python train.py --model="sound classifier" --input="waveform_16khz" --num_classes=4 --activation="squared_relu" --subsampling=2 --shampoo_beta=0.999 --steps=29700 --epochs=24.3 --warmup_steps=2970 --adamw_weight_decay_other_params=0.01
Rows from block 2, named by matrix and row number. Rows with one number belong to one neuron. Each number is 128 + 24 x the weight over its row's rms, rounded and kept within 0 to 255. All counts start at 0. Numbers have three digits each. After the name is the row's rms in percent of the matrix's.
# fc1: MLP up (model.blocks.2.mlp.fc1.weight, 576x192), inputs 48-95
# fc2: MLP down (model.blocks.2.mlp.fc2.weight, 192x576, transposed), outputs 48-95
fc1.112 130:121104162152101161119183131154135178070125115138125126154133120136098135134121107144123082157128062108118130109134179161084136104108158133066155
fc1.113 103:131091157118100108112160162131171040133121141132099142139092132161140149111141093105160131148132121099132144142174142166142129140143135121190119
fc1.114 115:131153095135137111167100159140161117178120137202094129128137144137138153128069113105143103090144148155120082134122146138106094119114139155121116
fc1.115 124:114094153099132194125109167106183122085084062135125108114106149117122149121137117100141095108144127119129118166109097104142119134148131165160108
fc1.116 007:130100134156113190130111178128127142137224114113145160144115108143155119121119139127233103081133111122132118131118146152158163115151156118145151
fc1.117 096:152117123097144127154107146124165158106120125117119150125114127132141109119097126128159093090134130102193136148113115164139109108180124121137162
fc1.118 015:145107149169122140119083117158159128159129106123137112152131123146171118143159109109132089174101129130139119145148128138127131096136107111118138
fc1.119 032:128109145113152065102120112149143127121118124144126125123129110135093121105132094173189119157122147150136116131128153171136146132147144107108143
fc1.121 007:096126075130121131173126155122168110161167135081151135169143138134148099129124087138179136132141155128118093131140157120133109138186138140162121
fc1.122 144:128106095141080147159107135140154128098182165110142129145143125168062093110165126141126132171114125116129112111138117116188134118129131126107129
fc1.123 096:100146089110103115190113123123105119097147161137139140142078159166093119125149117099163126151116125140122151131171165180146129102140143109160125
fc1.124 051:110141140157146132145104168158138133063097113128163146179125106133137115132161133165126126099141143151095154150127094138139097117117161096152103
fc1.125 106:137037136114116132119187124135130113142138096144069138129114162135094115131131085113138125151143162152125136126145115139140105121146160093081175
fc1.126 106:154130129119153140162101156128134120120173143130084123134123153123084131084164100108140124139114138108086162112143104113143151160140092111142128
fc1.127 008:093084136142119127144138143164113125148125144153130127156094110148077117110165116125159104146168114132121102152148145117131153147112134146119145
fc1.128 071:109070153147150075173141172150170149102192123129152129125153094139130112098127071141155140107141127119137143137130131159106139135169148100140121
fc1.129 097:133134098128134158148113107116195119158141122155117078140136158105123119099142117080122127156087121118102119097081133146085155108140152126105140
fc1.130 008:151092119149129108140116147153130092113108100131141153141120150156159150161111110121136128148128108121120115118127136110168118108119163106132142
fc1.131 006:100154099130112087132107127162135105112116147120108134142114123112138128172127092140137147137145158110077097118101154180160116141180100122143114
fc1.132 132:101110111145096103103135124112101107133200139113114136163136149131143138116194126167136115189176120107132110138128110135106125104119163157097099
fc1.133 028:111069105130129114118130149127129141112169142107187121121158134166121126102151104152136147158126141138125116134137151118154109088119163136134112
fc1.134 049:083107131122102152139139149154115124166148127128143081144114087124121131104167093155150154173153124138098131146149140177172122090101135127142173
fc1.135 006:164119153094139160092116136159140106156152156130143143128139114168130156130132111116168124148101132128121128176109172168138100094133124152133147
fc1.136 120:125127124097122171122147155154150118115169129121129135163137145108137196147199112118148107126090128114082138165145129131145126154126157113150144
fc1.137 108:158119087143089142115056117151113161095121110119123109148151132123122151131101152129113153155141111123125146118145134089132133101152137138128142
fc1.138 016:103122092175114144153164120160114092095098149135112155174133157171150139161129108123169154099143150114118125110141144124151128128163142144123130
fc1.139 105:144131113156086120163110150167143118143161119100126125089106178167133143165150109135155163117115124111136092100128164180118151090121157163156094
fc1.140 134:124185099129126109154175159130120139135093109101131160120128093153151120103136119165126117124110109123116164124108146135140160117174127140122160
fc1.141 102:149096111111142119165127116153160165128119136181108146141090118117122064100133127150146127135130173122127119102105135140136128123158127105127092
fc1.142 103:155135139118113122152131140147179063113163106113083125127117145146113124134160154140175150147149164070168132128170151152130122083172128101102118
fc1.143 033:122112124086125100125120146218102119136165095147121108167173144162085139110135097146109137160175172116103119134187145105140110108150105081092150
fc1.144 110:108090113145085118178125110135125132120184122111108131117094095154102125131083091108183120175134101106152138130120137119143166142192149138161159
fc1.145 115:072131090149107118147128165107106104107141110160138128141125135174126144156123146108167153128124133089138148133141146153090091103150118118119113
fc1.146 105:121120127123107131141166152114171080133119139057082165152090102135173088127133139114133151154129092113139148156167116127152107127123152102172107
fc1.147 119:085100144159112112107151117128129162160144140128137102146152116135130123108145115155144128113116121109141137110167123092116154145150193077197156
fc1.148 132:105104093122108156200127142150113133116163126179116137148109131148139126134154088152163163135124181090097141120127166132120115109101140113133141
fc1.149 149:133125114096130112171146058122154069121171113166131118106128085141113134094150132109175163116171090144124140108151123114133114109160164111118145
fc1.150 109:120153144119134140102160171122103115129117077138128163180103126125137139116087151181131142090141150116133137184164154097154142147145132101115116
fc1.151 130:120129141092146124160163119125151079118142092099125074120094129153133121087117082147124100168152151147190122115124167135148159125179125159152128
fc1.152 139:063143128117085123126160153151126145077105149153153140168124159148118210124086140135145165133125142144135150138161149100136127067159097091147133
fc1.153 075:133149107120130110150097129162109119134115151137102104130139136124137115117113110147178136161090085131127114134133137138140152098185148093116131
fc1.154 134:135101081138111120088120110121192072109117154089120115097158119176091135106106115094136102117117112148112138160114124132177133132131154148121160
fc1.155 137:114131165124164103131148129146078109129157096097132112113123113118112110132108125108185162133106117083134117152161155150148114115140138124132118
fc1.156 102:130092133100143139126113125136185077089116145126133094179144119174141087085116160128139088174070121148149100123158145105078135108134159141129131
fc1.157 089:091103128113128161123164136134145115131150114113083128139084111134074104133077108135129139097158114144111152153119148146137143120173153123120104
fc1.158 118:116146141137128143187171146160094117144152104176146127122123127121128144125161133149141132107095138132120128119172144132119112094113140150161135
fc1.159 114:165090138110120150175115118159152083140171137140091115122085125157134104109097106126137111135162090121164118142169178125100159061123113126122126
fc1.160 135:156101121128143108128166138138123122097120118182179116118117122146110120128144139122135097110136117124151153103133157098150151113163160090170153
fc1.161 051:105114140112149132151151155131145125134166162154106136114128191136129134109144112141152132134170102132129133123091133140124129160129185103127092
fc1.162 029:115168093092142129113127165156135142157125130084143123140147138150076117094129093095127109155151152159136117106117138145178141140145112144161107
fc1.163 095:135155125083116123144105111134133107138167130131112072168145143162116116122136109176108139152107139125093127120108134146112123106122159169111155
fc1.164 048:151131151156098109140135138140098156109133122187053158166109119167119113121120111130189086144105065144120175124124159103130107120174173134088115
fc1.165 127:160076155126117150166153123149134072146083142167108091148150094119128130109096101133171138129111172116147150170164165137126141122143127108104110
fc1.166 103:144156151135109142145146159113172096089164105117117107157149134170116116067116115134148145125103119144149122088121105101104129132162132087198135
fc1.167 135:096139140132132106134146154133148187111112135119169168142106154075121208123113081150144126160123133125127065098151162141133152114151142157116117
fc1.168 098:124093096123119118125138129169152108142144103119133128128149117168164133084171136151189140108108101159107137112132111139131159130125155120142145
fc1.169 112:103106132123104113124099135156151146132112173118125132164098162091130142142122146146172083160079115143123115143204137128129117131155171142108131
fc1.170 120:115136134177156111130096115146169099131073135161111133129113142114135141135118150142125135102158112155099098125140147125137146096096183119210145
fc1.172 093:142147111124100165112097142135144158149145155093125123137196176142139134108088107136152089143188111165095139111126141146131085122161120123150120
fc1.173 074:108123120154102163154104092150121126134140119139087091134168151188110087147125109161155127101136105094117120106130136138113091119108145137118122
fc1.174 024:139115105127170120109136134137117162106122107101118112145121136176131155056128102163143139141132173130122125116096128146163128103176131128127116
fc1.175 150:093131115130147113179102097149123108125134139154113096161096085075134124079101135156137101175139115161138151142145146125126097117144111121160107
fc1.176 115:126112114120141136163131113146112099184144127106145143146177125128100119133155106110149144107092113162136106158118170136155158133119144136058114
fc1.177 108:159121094129143116146190134148101108155206154107138117129087126102148134137199081134162134136119141135125112160106114119109113105153156119119108
fc1.178 100:169135090125130129193147115133135107149121121132104200146097088121120160118130069193108141124151106119090117162143128142184128144146137142129063
fc1.179 069:145158125134122146120141115164109187100140133111129169121079149154146175133115085153118115181128104135129108120122152154160140083163112114096133
fc1.180 017:126099125083078136158142125138146103135175130155109119146137130137112147128144101127152168128131167122121106129149165133135133105156171136114145
fc1.181 063:084109120157079131158160100145108127148111064154108169122133108146122114138150150140155085107147098179102134090133092142135154134172134146119101
fc1.182 122:161124143110124130155099159136132121134130118129089145110175147163108121123103161112127109138115115143136114133127102110108124113176123160093104
fc1.183 103:064106118122103148123120116126122132126122121132135089128146119123103119153128128162172084114116112121152103152122176121108132097082126140164148
fc1.184 130:101133175141135117143142128116084136151166119122123141138114134153108101148118114104113180085162119137131106119123140108167115114121118152091099
fc1.185 049:108138110119095115181132132115108138114178160127090144146085131204091108075175112133122131124131168160125130123145140105144144133165147108120133
fc1.186 025:115117094146149123126131122118155140164122108112127123137166146171102153165109105104156117164139106109155127150128167132155160103134136109086159
fc1.187 036:109145158093112129167150154168111149109146101111100153131091132133128125085115094115177110117130168090087123146159162091135123099152142095138134
fc1.188 135:126153125097092193122149145189108053143174105101143130119142106119132156122141095145150155089105125113163122114142142108145113144178123119157136
fc1.189 047:124124127134113147167129156180159078126136130098171114092114094168111140124156098165139128173158128151156131161149118180129111120108136122151139
fc1.190 131:108092122097152144135160152133112123120111113132132097135121143177114174118086126145139124164077134149117102138190127139119136135141143156156104
fc1.191 080:137085098125163160137127082117125065124104127123097142110131116156132150148110091131116125190149104120136118124150126134153131087127127113134124
fc1.192 111:116124111111114125085171135150146123082119079138076122127115111160125136153100137113142138129124127101087144101131150089148118119107163113092125
fc1.193 140:118115102121117140118135124165162106115107149063110165145135104138188168141118132132146158147050115107150118167161106129139135122141117095118133
fc1.194 011:080097090109133146125133111122146117104175101109136135135119136173088089081122075118148088134131147127146134131094167145130156116145111103161113
fc1.195 124:157142135121078127137167127125121142106148114159105147127088103123121134134164100118133126125125101140116123177119119090150129113146138131123092
fc1.196 005:087135118114196119105110113131138117102153079119172140131143128195073156096153114167171132127119134087143112124142126108121140130170149113134110
fc1.198 121:109156069108124150132080130158135138094134133172159126128073103128133165113122128170109151173096099127150125106144109128130179112129140123133101
fc1.199 103:099187090103159151119120093136176130110156128109121068120142144149141145148099121079154089168122121128169146128125132142137146140116146125123140
fc1.200 008:162100125121099105140113094194110146129108126101121112133145177164142139102156107169129117127119154135128089112137144148132117121170168122116109
fc1.201 056:143084088156121129136109162139131114115163133118129107145135167163139138137133110143155148130127154177120141117087121112134131141166177122097107
fc1.202 142:090113093108120154125108134153150117140178114170100114121094159126114156135129122119145150148151115156116139139167140140171155061117169143147110
fc1.203 122:127124145108125142150146122114163121117127119155094150173128168136122123140093126171160131130096158103162119141137148111136115140132127100123125
fc1.204 158:048136126147151102109117129152137110139144066175103119113175068136150156112160116166094136123120079122087152145118134116134165081141124124133129
fc1.206 037:127104116135127152115140151137155153119150130126086098126138147148107126123156133150182146083140107123123104118123123131120139066150126123127138
fc1.207 118:130129105120083143064176133110116117124139099141119082164147091139105128137115149112148116141101103113139144166137174118120138151156105108074123
fc1.208 124:120132090151116121131162158113157117144119131160117126124148154082135090074144151142179131153109142096166137117088142148140096100107159128100139
fc1.209 140:123126137145117138144163098132141111153148163125107146127091128147155144124037102123155152155128093172136126157172142109118117118161160115151135
fc1.210 059:088114120099139114151161158165126096153113149148152143165135131159171141150131115128146134110111145126114113146154138132163133153156118097123152
fc1.211 123:182105121113117161121141130148091153170104101125154107134140116099128150091079098132139084132136105114151104153114158118157149114113146125135132
fc1.212 060:105111142135141147179183109159111099111117148124096140138128126186172121113126120114157109117142127175135098110112165159137107141095155110136101
fc1.213 078:081131091157101135108144114130148133142133110106187161134118147137111126135145114120178106173122079116095132117119131122095157152116154133153121
fc1.214 031:151087098104126158164117188136084116130149133149138129138128133167103105142111130135139118116118127162117112146187149097134126113141138089115169
fc1.215 101:121133143160137132115150134147099120117128122115118186116113112160113131113129106109139157133142170117132117157174115134142117134120132114193096
fc1.216 097:097126114072124104178134148123144096137104122139127126122106145167158151159155125109150125135145089111125121122127125144165123170142136096132138
fc1.217 098:131127087145115084099088176113129122123135165151101179125124080132135144179139087157104167114107070142128095126147141126151117125146131130147083
fc1.218 135:139123135115119145114104138130125131129163115101111162138134120154086085099098087115154133141066149131113132105131147106100119079119139128089141
fc1.219 114:180119129147090078119163125147160144101143171110134128115131151119116106121123110087141163120161140129089116188172159107138127124156111140132132
fc1.220 079:106105100074151115151146172133133123156102093092107111153161120204144161129176108107115113144135127088132140114163098165120132101115168133111143
fc1.221 096:173103137117127171125160123146151124115161109093105114138147169136108166101127141139154086148138145154150094157144154137113123121181107123132187
fc1.222 131:164104115113143114179126113150120122174118081151146107142153126089153141107108116149124094100133122097144117166058105148123144120132149118134107
fc1.223 121:105135115108104149068125113138106102148131108158104125161102177124131125158120148141152152135131133127123132150112170129144137122129158130132165
fc1.224 103:080126126095123127128133147131134131116176109132112168149121099141131132116103117154166125154090149106162140156146155139170157089147132126115138
fc1.225 143:132073130135089133138113159141099169116099143136073129116143118117137133127102134152109122207117133130163153108151167123149118106139132125125059
fc1.226 102:167146087147121105145109133133135114137127162103087155150132125147128140126128113164129147139096133136137123110125128115137108084132171110162143
fc1.227 140:121141135165116102168138150194146149122157140121121117104172132127129119122093121098110120141174158109083127118134109082090129097159158145140112
fc1.228 139:118117138147139135134172117124105141158143134086125114125116122170165122146133161137120121081156136144154127074122161148161109147167115133073133
fc1.229 087:076114134153148149142099192166107134109164103122124149144085109136157109113132114136169196112149119134129126147126145136142127128122103126072085
fc1.230 126:166088102115111119168137087151144149157115101115142113129141116095162074140112131146141110130163115083127108111099086135137135160142158132147101
fc1.231 088:101166107147116148160132142142131163141103115068166131133115113142139153136073122167176119122148103134125135108117137150144093120133152164178114
fc1.232 107:112182113153109131088168119137130168120174125098130139119095153114115124090132163104155114145151137111189146127122117135102093137174142114139121
fc1.233 016:104125103111137102134173113147141112139163130089153137140132122187137122134133071155151110158159169136135101128161118164138140109145114134137112
fc1.235 094:154093094116158170155108092112136124151109113135145108140163134125137126181117135124093142126166117121086119148143167114143112099151151113111156
fc1.236 111:158107128161135098147102131168123138174090114101131128099147145139138154139163094149192098131138141144113140096167133099127152115140118120139152
fc1.237 008:133118102126165129144108123156124139105165114123106141131109147216129117096106085127148123139132119146110100120153151187122125132179141139117116
fc1.238 162:108109147129126118158121168145126105147139127129106122148123137097120123168108090129125099033112126142121113117132129123145085127096115149126101
fc1.239 104:113141182112114120145093162145105154128077148102101160182086116149115122133115127157143097146111127118126105165180128112166120123135154112145153
fc1.240 130:154130098160120136149140126122169088102136123139142127138093142121090074125096125091178127098146085112149141107163125152177123114144163110139133
fc2.112 133:155150139107121111092087102104150138126095121154090162155096131114155080097127137094130169125115116149083145141102113119129136125131072144148133
fc2.113 101:178124084138133129081117176168130106147087137094134119161129109073100148073117133106144108159160124130139069108136143162125125105102160138111125
fc2.114 112:110121127154144099138133120142137115098152128142114136131147140137143136120116119118155124151125137064186150136159136122136139098141154172103146
fc2.115 118:133139132122092122122121120135084124096122125087105148111135061107130096094107128102143145126120130137124155114141126108174161099131133129147194
fc2.116 007:130123187113136110116135134125149132140123133133138093103145123120108133132134128117151156165117141117110149111129130101065129124125134148158133
fc2.117 086:115106104106098128109124164187141115112116132136152106176109128147121116159158144128126119146105145115069146181146098146106134096097120127112123
fc2.118 017:118148149135155109099155153122162141164094073145087147142111175092104148150126147109136140126139170132123140148133135154136121123134088107139130
fc2.119 035:156106107129148145138129102154135093113110135147134107156152065127136137100141112145165132081122123081117164140108125174132126080168171159146126
fc2.121 007:138129178100134115079140097181117131146128071157101102145095117133135121134133143117128106103114132137093148140126087101140130122136104148128100
fc2.122 135:154127136139101112122147175126136152155135140120131112111178074120117121152173121178170141083130114141127163095157147111115116137102129104090119
fc2.123 103:077167150137149108138099138099146159143149146105121164151131110111143131122094137120166129120151121091141135128118109110128161109084125127095167
fc2.124 045:114093167157139113127167146112116156120147075151107161107125131144133138134109113144165144145103155083179170139115120149104070115160116177112136
fc2.125 101:130081133088117116173181153111132119133098158131097086141112185116127147148130135115133170084086110132085121110080084119109144124140135103134129
fc2.126 096:133143106120126122113139132129144149139088150127092118146150088117134147164108140084104141119114090155136086107092167178122130121119097108145195
fc2.127 009:108169143144143121166104148132136151088164089153115153155117116140146139107132120106126126084142167072107100157140137160127108100146082110106133
fc2.128 074:154146089109106193115129122127096115125097123114068122103102152157166124137153134109137148138139134132107151168124104126126133060090163101170135
fc2.129 100:145117110174162128157102137097124114144137122119118116171111128168126120138112111149139124146134135098110130127121140106160155092146143161133123
fc2.130 008:144171152119118137174125075139114084141136169096120119103145144123124102111156140140131150136146169170132108116130097113153120113162190174166161
fc2.131 008:120127094124147108135118159122120122105110143139131134119143129156135130125139147151150156111128157121105104145101084125158171147127129109131155
fc2.132 138:143139113090124129118136135120142145146126101113024116119090117096112120129141115109134122166127145156098150111129108089109130123049126135117099
fc2.133 034:136171072125137108142103152098116092145119104097098111135143105132119103183124163143128146127149163121113103136160132106115164140093079123155116
fc2.134 062:140149083166073115137126160084126144188136074132118134171097136131154085164122119144144124160142133139132124184101137094131137125145121120101146
fc2.135 007:169119156142099136141123142164109094098125104134150115083135130127127098134158134138151120120184153188083125124119112105134113144130137120103143
fc2.136 131:115168136112125150133139121133116089109139161121098149146162092127132111088070139080145121144140124160123100089123159103126118117132172118128110
fc2.137 108:099147102121139140139115157136137106119141103122112140110141163151136094114139102107138156145129192121144125145096118115100130124174091144156093
fc2.138 015:140133116135070128119125124122134184103105117108123137113157156142121140161115170150147152167105123116154150107167123134146133124129151138098136
fc2.139 106:159108172127092101147131156144128165079140144180091081116156097139160135098137141138171112091165104122121096129103149110132102147154157133129128
fc2.140 131:143143095119129095114109127134107124157132158086166196112092128126130132136150151139168119118136113098174096146122176091095120139099112091114130
fc2.141 099:155134162130130152107148185146131122118133123102119116150116127121108148117129167110140097136128107125171149121121140110136140098133115095087129
fc2.142 110:106144151138113115099154124139118132080113168113085166198173095080127112137118087140163096117079127111092085081096127127118176143115129121101116
fc2.143 029:125127164149112112112127105120124120157130089113104104131106098147123142131147161139094140138080118133132131149095083103117125114107154102115128
fc2.144 107:088173156125126136117131118118092134133119120118194121106102150089142107108099128111114152089143092115108155122125102129072121123093097143099119
fc2.145 115:132139117138118111123134110128162133155125137130151110137130119150104115114119105143144143093155154126113093158049092131112126123105150172155106
fc2.146 106:126149116152128125130105123179116144117117144118107121125153111093084155099178113128117102108114162156126112164116147211107115108117173124115139
fc2.147 117:121139139124141113156092131151167140155110160136087151156112149134131148102149137164161099118157140106089113135104132124143128116180142115089106
fc2.148 145:168119111127139138137116118135155124134134146178101125114127090149125136123134127136119095106116107157138134179136163116133122103116181136121106
fc2.149 125:147105116126155114125123139105131153149125136139142174160098155130131182156142127140148140152122133133095123166130113141100120096074158116135119
fc2.150 096:159093120126080137132156126146133115165151086120118100147134151160122150148115123095139132135097126172136150136121137119143145109052157108145156
fc2.151 141:110172127128143133127146156118134114136159109153120153102130152112148133146081164135126092111134140114118127100105098144145125088129151132163112
fc2.152 142:088112111128161158121125148098110115121147135145111113131161101145103088150120090095122132120103164172114112128140122170120167119161131113118136
fc2.153 075:135153140103139154145164113121116076137132131132147119172153160138095109083079112146119134119149141151080127148082143107094111153122119143115131
fc2.154 137:117128105129124160144156141111132169129133113165125159111157111136114145122081127109144129148135180111155099101141118070137154133103144159147171
fc2.155 123:150155123118162130133142159131116105110113067138105146141155134135123110161119148103120163117101108103115119096136090108168116139145125127192070
fc2.156 101:166128077147121117119133134139102122104127136094131133149125072089109129103115139159111101179137149141183171118123080129088106124165150163129169
fc2.157 104:078129124133117111154091101138100127147154082135150123137124123121149098153098150116162123073131091177115130123152111091133099110204143145151143
fc2.158 111:130086144133113138162126151083120122118163136077096110183124126122135108100117136120113156113080099125153143122061133119139124132104127121101161
fc2.159 138:143111127143129178118131136122099144121158153123162117137138133109139110130067119112121122118143114062086121128146136149128103156119137172119135
fc2.160 135:141125121148141115137147096138132151160154148090123131163142102130127117107095104117122100117135138134126144162087082132123129154153131092108100
fc2.161 048:148176132155133095138119105079080052123073122131105143176170156122140103136115162119120095162105122119127098121124133105143191146106113108145139
fc2.162 025:134123162175131129092157137145124166148153053126165149136115192148136104136122130158132133133115165163142092131141095114161110122105129129119112
fc2.163 106:094153109145136139164071173079141139132128143155168128136103120114115109114123120123123168132108074136131120144140164148135102159163135139151098
fc2.164 051:147111134129132122158110152121128081125139141132123123166177124154125099149134093165147144068128110159103124136122142151124115100197140143127114
fc2.165 135:162144194167145130095118145167147151120130129116155127171168129121131126099103142160134119080153084121160119137117129141122150117168130142099143
fc2.166 107:094129141151136150131149136187122161147087145091123124170139122117151124129138142115137102140166115119103091159094138166133131135154105157133132
fc2.167 146:163101123094099141138116155129136151155129157143166123141093108111144139164161120131154135048159127129162145157124135121105109163105096138118130
fc2.168 090:133114168115110109086115122091104128131154148128146157102114119168113119163111069140125102099136140100136130089149138103138101137146160112092105
fc2.169 107:149130133130126180120145127147148142150130110105126140114121086162151143095146139108106127130133133160091120096107099141116125130086105136121134
fc2.170 117:129124097118111141104156116142142169155123123033131135155116062113147149089134093140124125163155091151147068133134131155132158134136119158109113
fc2.172 105:163123133164136151114075137138129126108084162159107110149121145147090136116165132145124137096131116115144138129147118081156156108180107149158138
fc2.173 074:121143123128129088103124104099137138123095133146160099151140103135123154139089126142147123120124153112131157134116109137111123147126118162156097
fc2.174 024:115163131134155133103156130092125151106162112132125158129163148109117169125134146113147117122139134146123165112116098093109127167120113116121121
fc2.175 170:145158105134107147087126134119169090123140114212073140136120122167155114101165127103126096139121138091152159126136156114117102115137138142099136
fc2.176 120:114095135102124131140162156135118166128139131138064098148128125119104132135126123145127136148136094096120140138142137123137107118066133147121109
fc2.177 112:127176120144132138131114145084107147109105104141138134107113118161135129102146127138168140165142158172146150119129103083104140141146144134144116
fc2.178 096:100136114140119154167100117161081123171115176160146110132123120145130146127153135124107166133129131127163167156084150143101122112154143128122151
fc2.179 068:119124149194087148168087178081128158198139098130121127104140131145135115139117099144155100145108162153188121110116133189128125127107125124157098
fc2.180 017:124093108141102136120148144134141094121146120164112105127097160127140122170121105115156144107095109180169123109136107147125140102162138190145156
fc2.181 053:123106113131141156129113159113121148219092148171179142128161173117145143121138128141137137152121112146108119169086119083095112151095122145101134
fc2.182 129:156129145162124143140113161165124151127169158158179162082134135135099127137056102127199123108102137117109164110139085124132134137141142156144171
fc2.183 111:118104159161115136132099103136117096115146175161154162148104137121140105125147129104099130139146114109136083166086152106143120127125136091140144
fc2.184 126:154147113128107157154121126142136112101123154149160095095143142105095126133149122118129140197099135159065184124105130097119107150141125116154129
fc2.185 054:111128107117153100150119139129127116169109135156088114114165120133153155063155145076159147128164153126126181121117150118105140160146129135113128
fc2.186 023:146142144128132122162132091147144107118156129157112126158176124171113143123120140107165129080117119058133102135152151141142111109177152159113126
fc2.187 043:136108133150136106156110167147128141094121108114149130129119159110107107145116115150149152152118139143104087137156140142137137124114125160119136
fc2.188 153:143144148130141122087163136135090137135148104154116144092150151113141125130155113140113138108099109099158087130132139104140114125182134146079139
fc2.189 047:137104064159088103167127135119083104081162106111155160112154057110169177105124141122146108135134111146158135143143151161158113134115118165096163
fc2.190 144:176112118116132132114138147168103119127127155140131161121141101068164119110119134149121116134140097130134139127123112117131134160120144129110161
fc2.191 083:153088141106138143086131155189107061140140145120101110123140118099128120124114117098125128130143120140117149142136130129131102117074104104156100
fc2.192 105:101142090104098153157120117129104082121156143133093156109161117103122134128105108095130141140146192153136107127149143135139138135160223077119116
fc2.193 148:138101131114123174140149121104133171124145125142124106159135150131199109138146118112148140110173107098113116107140176142161131131083114101149110
fc2.194 013:144169139115143168153086120093105146119119132155121116156131124075116115143113121143142123104147145118135141131126110130129103094158165115117124
fc2.195 112:171133136146127144134154100122110154123120090117163133129124151087105103097154159133142110116153154123118155137074141107117135156114100120160155
fc2.196 007:142133129151115126164118130113100120153104104156128143138125164102104091116127143145137114105154089113138130139142136140110135117098134108138195
fc2.198 124:114089115141111164126092104122121122123157102103143131158094163190132095114087104145152131070121111062086160172118121176151127175174131129129113
fc2.199 096:141111129117096112100103168117159147106103129138107134130105140162119150159184118082162124077106098129117078116128164138132137103112163151136104
fc2.200 007:131092086158131111083136108152113153148119135118153126181108127162125142141144124150127118106156079129144131117086130157104167104174174134136154
fc2.201 054:125116190108114119093086158124131148105142125138138115144145085147137133130072138093122156173166115084084058135158155129109127071094147119153136
fc2.202 123:102135112159131130155115154137116159113131119108166103129125111157090131123104104162107106097150124109128136113107137172164121127141146105145145
fc2.203 117:140111141141122118127115131105128126123112152153069117086157151120095148150134123102118127164150146136116116114131123109078164111129142145105138
fc2.204 159:120138097149120112111134084138132142134110104130103127142147129112156146120142151121140144142115097106169068137182129115147144161111124089128121
fc2.206 038:129110135066105127133109100105115155135100115112113147132150143108119183135159109102159106124115152153143112169133118125125177096065105124136125
fc2.207 116:147139115118109130113140170132117144113179169141090141158137120088125156121141157157120092142148120119143225116101140096085125122111122114105134
fc2.208 120:136084067162158125103123144106166140115093132134133115159091130145176138171148111098126127141146129140188134136155156162119140142116104118093099
fc2.209 147:109167148136153108138112131167147138117134113134150121126151148125096128148113130148145139099149125105104139081145139131124138128164093111152113
fc2.210 073:104144139124131147089109123168105110116125145119131101137130087168140113125162124108117126115148126136157174108081163131142131129079167107110133
fc2.211 132:125111132103097114140100138116134126147118148177109133153122119172168138132094100136116165139129128138136150118109138145079115146155164112134147
fc2.212 059:144141125143100106103148095146092114133097117150124183113147098117140091117151136124126167122113154127119120155117187113149139138168141125129110
fc2.213 069:120122107144115147120148114114113122179123094140127148110115116137128117129135127165173139092149099169085150120133163092125142116141117168102120
fc2.214 030:142172144132120145101116161136113157139125114124110112087140148160138173137137118142148118126131134138142151147110103146151088113163159147116132
fc2.215 100:139113181111155184151124145106100123180139130169125153134120094135154125124172127130079129152157116119136101149126118112124155157142162155100125
fc2.216 098:132138140092131136098122078088120070111098156091140116155140122107125115146134144115125103182118089171096141153156152129156130116165144117092162
fc2.217 095:158134118113138127115101137129127108127123144132115102143128067140097100144105136138127160127123106145131111133148146126126100119105155140149088
fc2.218 142:093102159198112119110145117166101150155113096108113134094113130132120149119163117123162105156116102162167141126126179130110142147111152123129154
fc2.219 113:116130145172121108113111116149112123167099107151142148156150124170087147106122114091106099142134195137109120086151130157135163095135165084083157
fc2.220 075:090149114114105118146159146101130149151171154133122129126131112111108142145171142130125158136123128152132147169140162120088143144104152107147137
fc2.221 089:086096122143148119172088176101115103156150136139159127094123084135164079142123150112112118126133125116157110121131148151122168137135128129106156
fc2.222 134:173118154111116111147112137127120111154132107118143111103148107184124120136121079124128146169095165088145131106121155121115124114136143151125160
fc2.223 122:139164140054088165147128133131099146149108116127147132101108131114146152129147095138132109143191129163116156132111098153165171131126147116097156
fc2.224 096:094133096154128103150119158106122104150133168176170134136101123154160143122130128175134115124151152126184130133134131101129121121138150106132147
fc2.225 143:162161184132118123130132153171170128120127136134139076135119139102100109150128130173109114095147107113092156137121120129169095107172136130141157
fc2.226 095:116114097140103138140125119137123113099115137127085076135125130117168109144135143147122114124130168089164126142096149123126091160094132101094111
fc2.227 143:109118136140142167082148115124113116114146118108072112115131125172129118145160108131118072147121135108130092128183158109095165150129148144112111
fc2.228 131:117109097144120154159160121121135157129110107116068121133109124103122162117103105119120196116105106110150171132119112157114119129216099137202128
fc2.229 098:053135118133120126105160104112132154075119121120107145150113159138155154118106120117144135152083119137129149123138137165100100107120149112138147
fc2.230 117:143167141096130095139100155125144123104132103138139145119158107176131137129134078121164133135094151089169132116099115085094119083169113148107153
fc2.231 087:103118117158152137125119201159116151146108142100123113150122112132115119124184104129126133050109168150155133141098150160136129095185102127106155
fc2.232 097:140087083099127132167109106146110112141117179173141155120119149130158114114149115126139120104156063133139083144116148103105164089132115110121115
fc2.233 020:154075164122153122086143175144142104119113122158102133125102128140122149143121101157145141115152089097110127122130131138104175148169143113141121
fc2.235 103:055146095144107149133109103095122096164079146124145164144100126112120162091147136102111145148107107134126122103137123103154153124067115134118152
fc2.236 144:154127137121153164078105114146173132113116117119140168139156124093101124117090156151142113113146148170112160123108146143125135174106155133139142
fc2.237 009:144153138120124151111137151065158081160122114107134157077118139095127128135136098123151119161128153123092126111149145159114133123087152076148163
fc2.238 164:145153115129120109117133121113116109124105133138087105121131136128120127141255142130144130079132127130100113128128114089121148167234139120148120
fc2.239 111:109110119127124104131111090122120105134134090142067132127129095144111118135104109135154115104137129136144139086116132124148122120160176138142117
fc2.240 118:109143087122131115097109088131135145188112131099157153163120145129154155127175148144179110139133114104118114101146103108140126129115099164096131